{
  "norm": "batchnorm",
  "init": "lecun_normal",
  "muon_scale": "original",
  "final_lr_fraction": 0.01,
  "weight_decay": 0.02
}
Rows from block 5 of a small sound classifier, named by matrix and row number. Each number is 500 + 50 x the weight over its row's rms, rounded and kept within 0 to 999. All counts start at 0. Numbers have three digits each.
After each channel's rows are labels from the 100 clips, of 14848, where the channel reaches its highest value: "top examples" is what is common among them. Only what is clearly more common there than usual is listed. The data: babble in 24 made-up languages, each with its own sounds, syllables and stress or tones, from a formant synthesiser.
# conv: pointwise conv (model.blocks.5.conv.weight, 384x384x1), inputs 0-95

conv.82:537465451472444465557434524439433538487437509404554420518507558464510398517434516454534530530557478538460493428437536489523464519475586577501533383449489538558439431463481550449552575568451433549458456420587435465512524585508371493503592472567432594546498489536477470465574460494464559537
top examples: voice: low voice; clipping

conv.248:586454479506476355531477432565466471489394481462492492547487487486502544448501510481478472507523599558488492501441485563545522500511460537543415485602509514424567435490497460551567456542521565526571534547511471439509500517523475438529466436567489485447554486449504525515483448559533463494
top examples: prosody: tones; voice: high voice

conv.152:460470498578462476473466580508548505530380518517485444376505490487432530481523466399433469572505402498432521482457476506373490509516464537450512495569431479495580462437512484498472500394537527461466471576436613462509497540571520515494514413491461386482507540479437510462447564460532516528
top examples: clipping

conv.270:579360450448560420485507493578499491493474570583497515470559498498547538582497529511472517497516457559521512535515529481542482482532586567511491411458536515415476445484418499525527465558511541505623513405467452510519517493525574503438546494583541476457598526507425546446505508475496531502
top examples: prosody: tones; voice: high voice; clipping

conv.187:500603525530505467450478587459501445425497578563474399450473576421515490493457506489581625483419460500501434409577515539537501480438452527497470679457452564555453509533510425499467500421535487521467513467464531547440498461536485460505587464420447439484446527508581537490501614483496407522
top examples: prosody: tones; voice: high voice

conv.16:498473538572474458381495558466446481361421582465385537562410571513543462595445426531534507544559475439490548501520477510583543479413456597391454475501519588496483445529499581490465514505513509491459518423530418476494526542547469490474410488535465450550468486399548460512499537391495451515
top examples: prosody: tones; clipping

conv.368:511525567452396459417668482454412577467442479540481508482556514478487477459498486450575434447463582579513450514471503531593539583524519488519518553456438513543421466487551555521427513518438428469571426474431463512519481561528512489566535454524502547452571529503529516445530489452419422552
top examples: prosody: tones; voice: high voice; clipping

conv.110:522582484563545489487526459525552484513432483419517545482490434556486594516472533518451481512401491459480500537488459537459582414431470487499437459530441541514525520469488391466466543451559459484408449465494605442530513446498462510440550437556424435582403474494467464589399556546396491565
top examples: voice: child-like voice

conv.68:540537517495522475444561408435523532414432548425482534443565472414483473418515498483493623533507477544480508514545498543498465497514509523532571454506471552505590545530550568478485544551483504491495481554507411565461517568544538397536506522497435574485507553483454508442582475508537511554
top examples: voice: deep voice; clipping

conv.348:447436508544472482517460532512547514671469544513399433405453529470488599502595461491502564450476564502430549478535620509547559493498441555537512460402593458480532574512582517515513515471498463542531499525431521536561532401465534488440473606571515479539581516510395453476465447543578482488
top examples: voice: high voice; clipping

conv.263:528516522481547570473464486456507534462588468522548464593559483598468472519438416431535460553388522517442450483587490511479485477530549589547521529534510551507619548460496421494519552409515456473546386465579517442617511530497508533393466417530459491506457501429519530532427521499433471559
top examples: clipping

conv.307:511552460468533533514495440454519452486467512457444470562455414492502518541420459460437465418426463394412458480627590511449462448476476528529432391617466498483463538450455464459427439497474458554562528542472603510520498566546565488459501489396572529496561495458489490421543478477461525497
top examples: prosody: tones; voice: high voice

conv.366:569529436451527541404394537514566470513511534590383427495425633524563448485502497429494420514481463518505506597500534502510499493443529542381448525501507528471567490433441448561489483514456504589575470541499568563546428456442534435460541495502529497533494483530482538536494473465398375514
top examples: voice: high voice; clipping

conv.104:492509561400513407460519484524477500508465477422465504365512505543443516475622538474577594502467525577489563569538555505565477521466530505478479537511514411486479504456558475480535432510504546537470543497412480532494434439544477465476570452494533481503476472525487552549445570463534569531
top examples: voice: deep voice; clipping

conv.13:442482478495487497548475499493575520406535570530547479426528531400482533464530458486552468463458514477524518510486458522453434479510533524547509538425497493429538522540473417507416502475475569512554463432507495514636491571552454395619531600513445501485400436558609527517468527509550480499
top examples: voice: high voice; clipping

conv.175:484488457474485542464549432594542501521525491505478468481509545413426454561487511466467480391450479468477552476489455436460549400513508553465450513501469520478554419479467577509591463476502558509573482550428480498496591504482513487545505562526455585555484535667407450540466453494399538482
top examples: clipping

conv.62:443416475420480475504499421469439555525489561557531487413472492444526564582454514366487412422533521421528536426480581544494524535428586487472453456504592466572507448466547426556460464519519490585612515576459567431536583477558494444553510472530609563552529502492431483502480522481577392521
top examples: voice: child-like voice; clipping

conv.29:429532549551458455508526531404529449523524536507484462413444459464436473567537501519524461481447541499552571497482434434487510447482473490473494489462411490486606404492506446547467414573550463439491474550535465573499529390569511496494591572469537496339469529456436430535547456465524548537
top examples: voice: child-like voice; clipping

conv.213:515452547516568437522502613468591507500495399453519570483570388570545541478482459520548585498529534447527554456428533441513515513437473492495553467391392593457435466475508480515551547558540577505527441525499476554550469511504469485506482579477435511526439461467424511510546459452515528544
top examples: prosody: tones; clipping

conv.140:538425482593525499379510521529540503473472596555468498505531539482442456483553503475499500536517532503478572486601545459449479500468571487509507464484582468438540549563434428502392530477450544523468445455583474496531538510478479518493599494442568482581394472526438518457494500561436473510
top examples: voice: deep voice; clipping

conv.212:495512559474506561467527386569530473548413506450454553585575427474560526559504507551410461526501490577512568477495654507532552552438573402471393513480528530446513448425489453521463565458457528468464471527472532490511581499513456421484510381474477624506498489540477499493513455491544586467
top examples: voice: low voice; clipping

conv.125:462599479483503557460556552426453535472404528391517586524504459499536516467450460496452507522505576462452440525524445452534483563528478547429587419447471516599553529437466531439508507549585428507569474497508516389495485530466415466502443496472525482532463564566530521538508565502527469546
top examples: voice: child-like voice; clipping

conv.256:598510450514546544537439528526422496451455553452545616534455529449515523352572505571441514480549421445586535520563542464441504485534468501468474528478429502474487483522526525439543501483399543543502444491536547554501476530449525457498471550492539510507492543500492543444492454553418516465
top examples: voice: deep voice; clipping

conv.156:491544435410498519517490594476530480493522480418478663549559442491540546462513507565577506506515459498550490453460490595518591523453471486437492449407476492385489474497573470360517522477464479424463552470465451462467455551488453584488547429527495540542472469465468480459436561521429494466
top examples: voice: high voice; clipping

conv.161:507474436549502433559535542538509475538390534436403504472471538491434450456511483505540499535536390557519460479451602540416502526554605483569469491491460470484498651517443558525524488601484498526487472460518473531515477467509451514505458511455467503417555505531493556449477524508580420453
top examples: voice: low voice

conv.306:432404572503501474526469504550445454540520554598510534635548502431491476526428583425539518540490533458469582483562561538425524510389460538608498505614538437509507432491478481469438431576515490522390531455504416454500518627585404451451485518438500512494503480454415451497496557480636553489
top examples: voice: child-like voice; clipping

conv.210:512502543420452490561529550508497364501514560522473457484702496515482471585604467504418515477570463482555544388505625499523447501448534446538484466479422437499467463519390499477530491548530479439533498605524459455492436521503505424520508499462592531547561465513482427463523461497496519579
top examples: voice: deep voice; clipping

conv.268:526513378545520511565423433551478583510454466519507490587522443362392546595437571450489521430448419471516525496550555523510482594566391467418545485510575429465561475502498450579498576476483527503562506452520508468555510569475479468404484528448536540575490459540461483541494583552568452540
top examples: voice: child-like voice

conv.76:442497529436526606447503426486506500473483469500552578450507585499492487533540478495495417463333500569581499495420572466529533515453538464507489404463472498506529570504466408554481585603443496497513573520528487477519545468525488600525496467465521507524459437472437445507341556511409500480
top examples: voice: low voice; clipping

conv.244:513502471477489492483474486498548455509478521591484516509517438454485482466496405435573545432490487439494535442461448474513505488566581494482530396524534394412506481377539433467544473502463501384615517475535520452469537494548444547493480445450472550563391553496439580464475390498537487402
top examples: voice: high voice; clipping

conv.289:520549417620432431542491470465583558500598400410578559506561483532471450409479555525546479429488541546602492554433475487544528484501454500458525430429502566508554537447475513496512503530502459473490544411557480546437519504528476418474425525534546465462493654586546541534471577508488479482
top examples: voice: deep voice; clipping

conv.296:463470518521501497477482425460432493496512523500425454556478479527563451583506422435458519536574471548524454452416431411501494517471493501465437553526496537456433518536515485435498543497572445481492431479532594533406544507439509503483555467507566428547510483359585557534425482571509516466
top examples: voice: low voice; clipping

conv.344:508474412539498428623550513529545546573439521582499416526514582436547438562380556562537503601533436587457509440538423460474518545550499517547510431502604446425412559517531556550472512381512475480541452510454472548530486546518576514501579508411503538550526530448453546470437519567528593496
top examples: voice: child-like voice; clipping

conv.203:494448494550456518453407652463550517504449450430527510564485509449553464669430491487504545540482584552519450488565452465533435605412443486522519438544597518565646428496485462467461512590490410513590498525545455536543421463565521493476551526557463510415499431508468447502480538555499537514
top examples: voice: child-like voice; clipping

conv.202:557500538565548485516383495494596505519513508512568533559488483455507478479493516458455546562506396559476504496589469512536464487494465526428488432513546475427455539527353501403587527515531537497458491448531503501576524459530518451485510478466484411436420447530527506509593569649561482547
top examples: voice: deep voice; prosody: tones

conv.15:454532500477611454473516466546522466461483422396488502502449526523468498520449516495500503484489485632438516523503474486506437529494447459460440458501547521479467459492479471557512510489421441465468517471526534522508530537527495516546465530444484529443443465485476509510521526483542480386
top examples: prosody: tones; voice: high voice

conv.195:500460479522478393484588445512545555448415396466483514489538461492491574510555413446519561448509496550426517493461429445520403431499486550440503468510423553504589501462503478486496511497579479441517525503494554463426446491467488448512504484515526517479481539563452493474525552557563537514
top examples: voice: deep voice; clipping

conv.255:599550493448472502532302474494478491478418460526515613514502529463550420427482437536478532535527514428475481448491523515431441548429514447574523480518584457443537554474467551468449506511403551621500483534547472514475448514567461501494431510463398444556468538481483498460484415473443403488
top examples: voice: deep voice; clipping

conv.352:459486436547465433546506548461636493468497578553438482398489568590500479579565498506546468507493537570517481397561436523519455436525537515465505508476485493482508532465503465481520546392524468457578492467436483490543507462520520441515551477569564481587487511518455525480483617442581497530
top examples: prosody: tones; clipping

conv.326:474532576470423524510478472600450475598543448536583439520503568550528539464517486545489539567536541449459476477423550423538532521496519596443535445506511480483489429475520414542462442578461513513481450581450479537537447535549550497500507445552593555567530445489496498506539358499521562486
top examples: prosody: tones

conv.182:507562524437575507406413438534474477521509562405457563620467465503428498463541469500516476503470534502526563512509505481421439524558418431581512530529481490462507429510573406492526443574548448499479489485527568502486464446583521517451425503478446524464506469542494478455484555429362524474
top examples: prosody: tones; clipping

conv.54:576524477488513552556468514470567539504543534485398569526588498425462500552522414535538478558548501434427455464543508451459472544498555581530496474447554474454408500550500392487386569377602487511556519472492529397573591490531516567386454566362497492434418506498555541529462436494490514469
top examples: voice: high voice; clipping

conv.374:479472542490500578509477483510503427436504524595454513484458538443475517408491399445470473562331448511566546516448606454570425535520456488459543664499415451483513475448536502515404498512456528529554489427497547445474447528430522521533531488410506420558488524523489500525539506546437579522
top examples: voice: high voice; clipping

conv.103:466588497579516501515484558478475492402469324540513471558573501426576404515509394486483563498587492492483389510486555611540456488540478470528455530518475485495509491504490526571471534472572538431581486467419436513392401552496461453515427458447534416494480636479527481518552468587466568521
top examples: prosody: no stress; clipping; /ɪ/

conv.245:500448485508518449520488590488478508461467478574467459495403449516551515435470508538503552570468545508569408503495499415510558515504530438474498398512496482554545380421518481503514435470515520559532511449512356537531475548536477516515591512554501427468482552527515637559500428511491551521
top examples: prosody: tones; clipping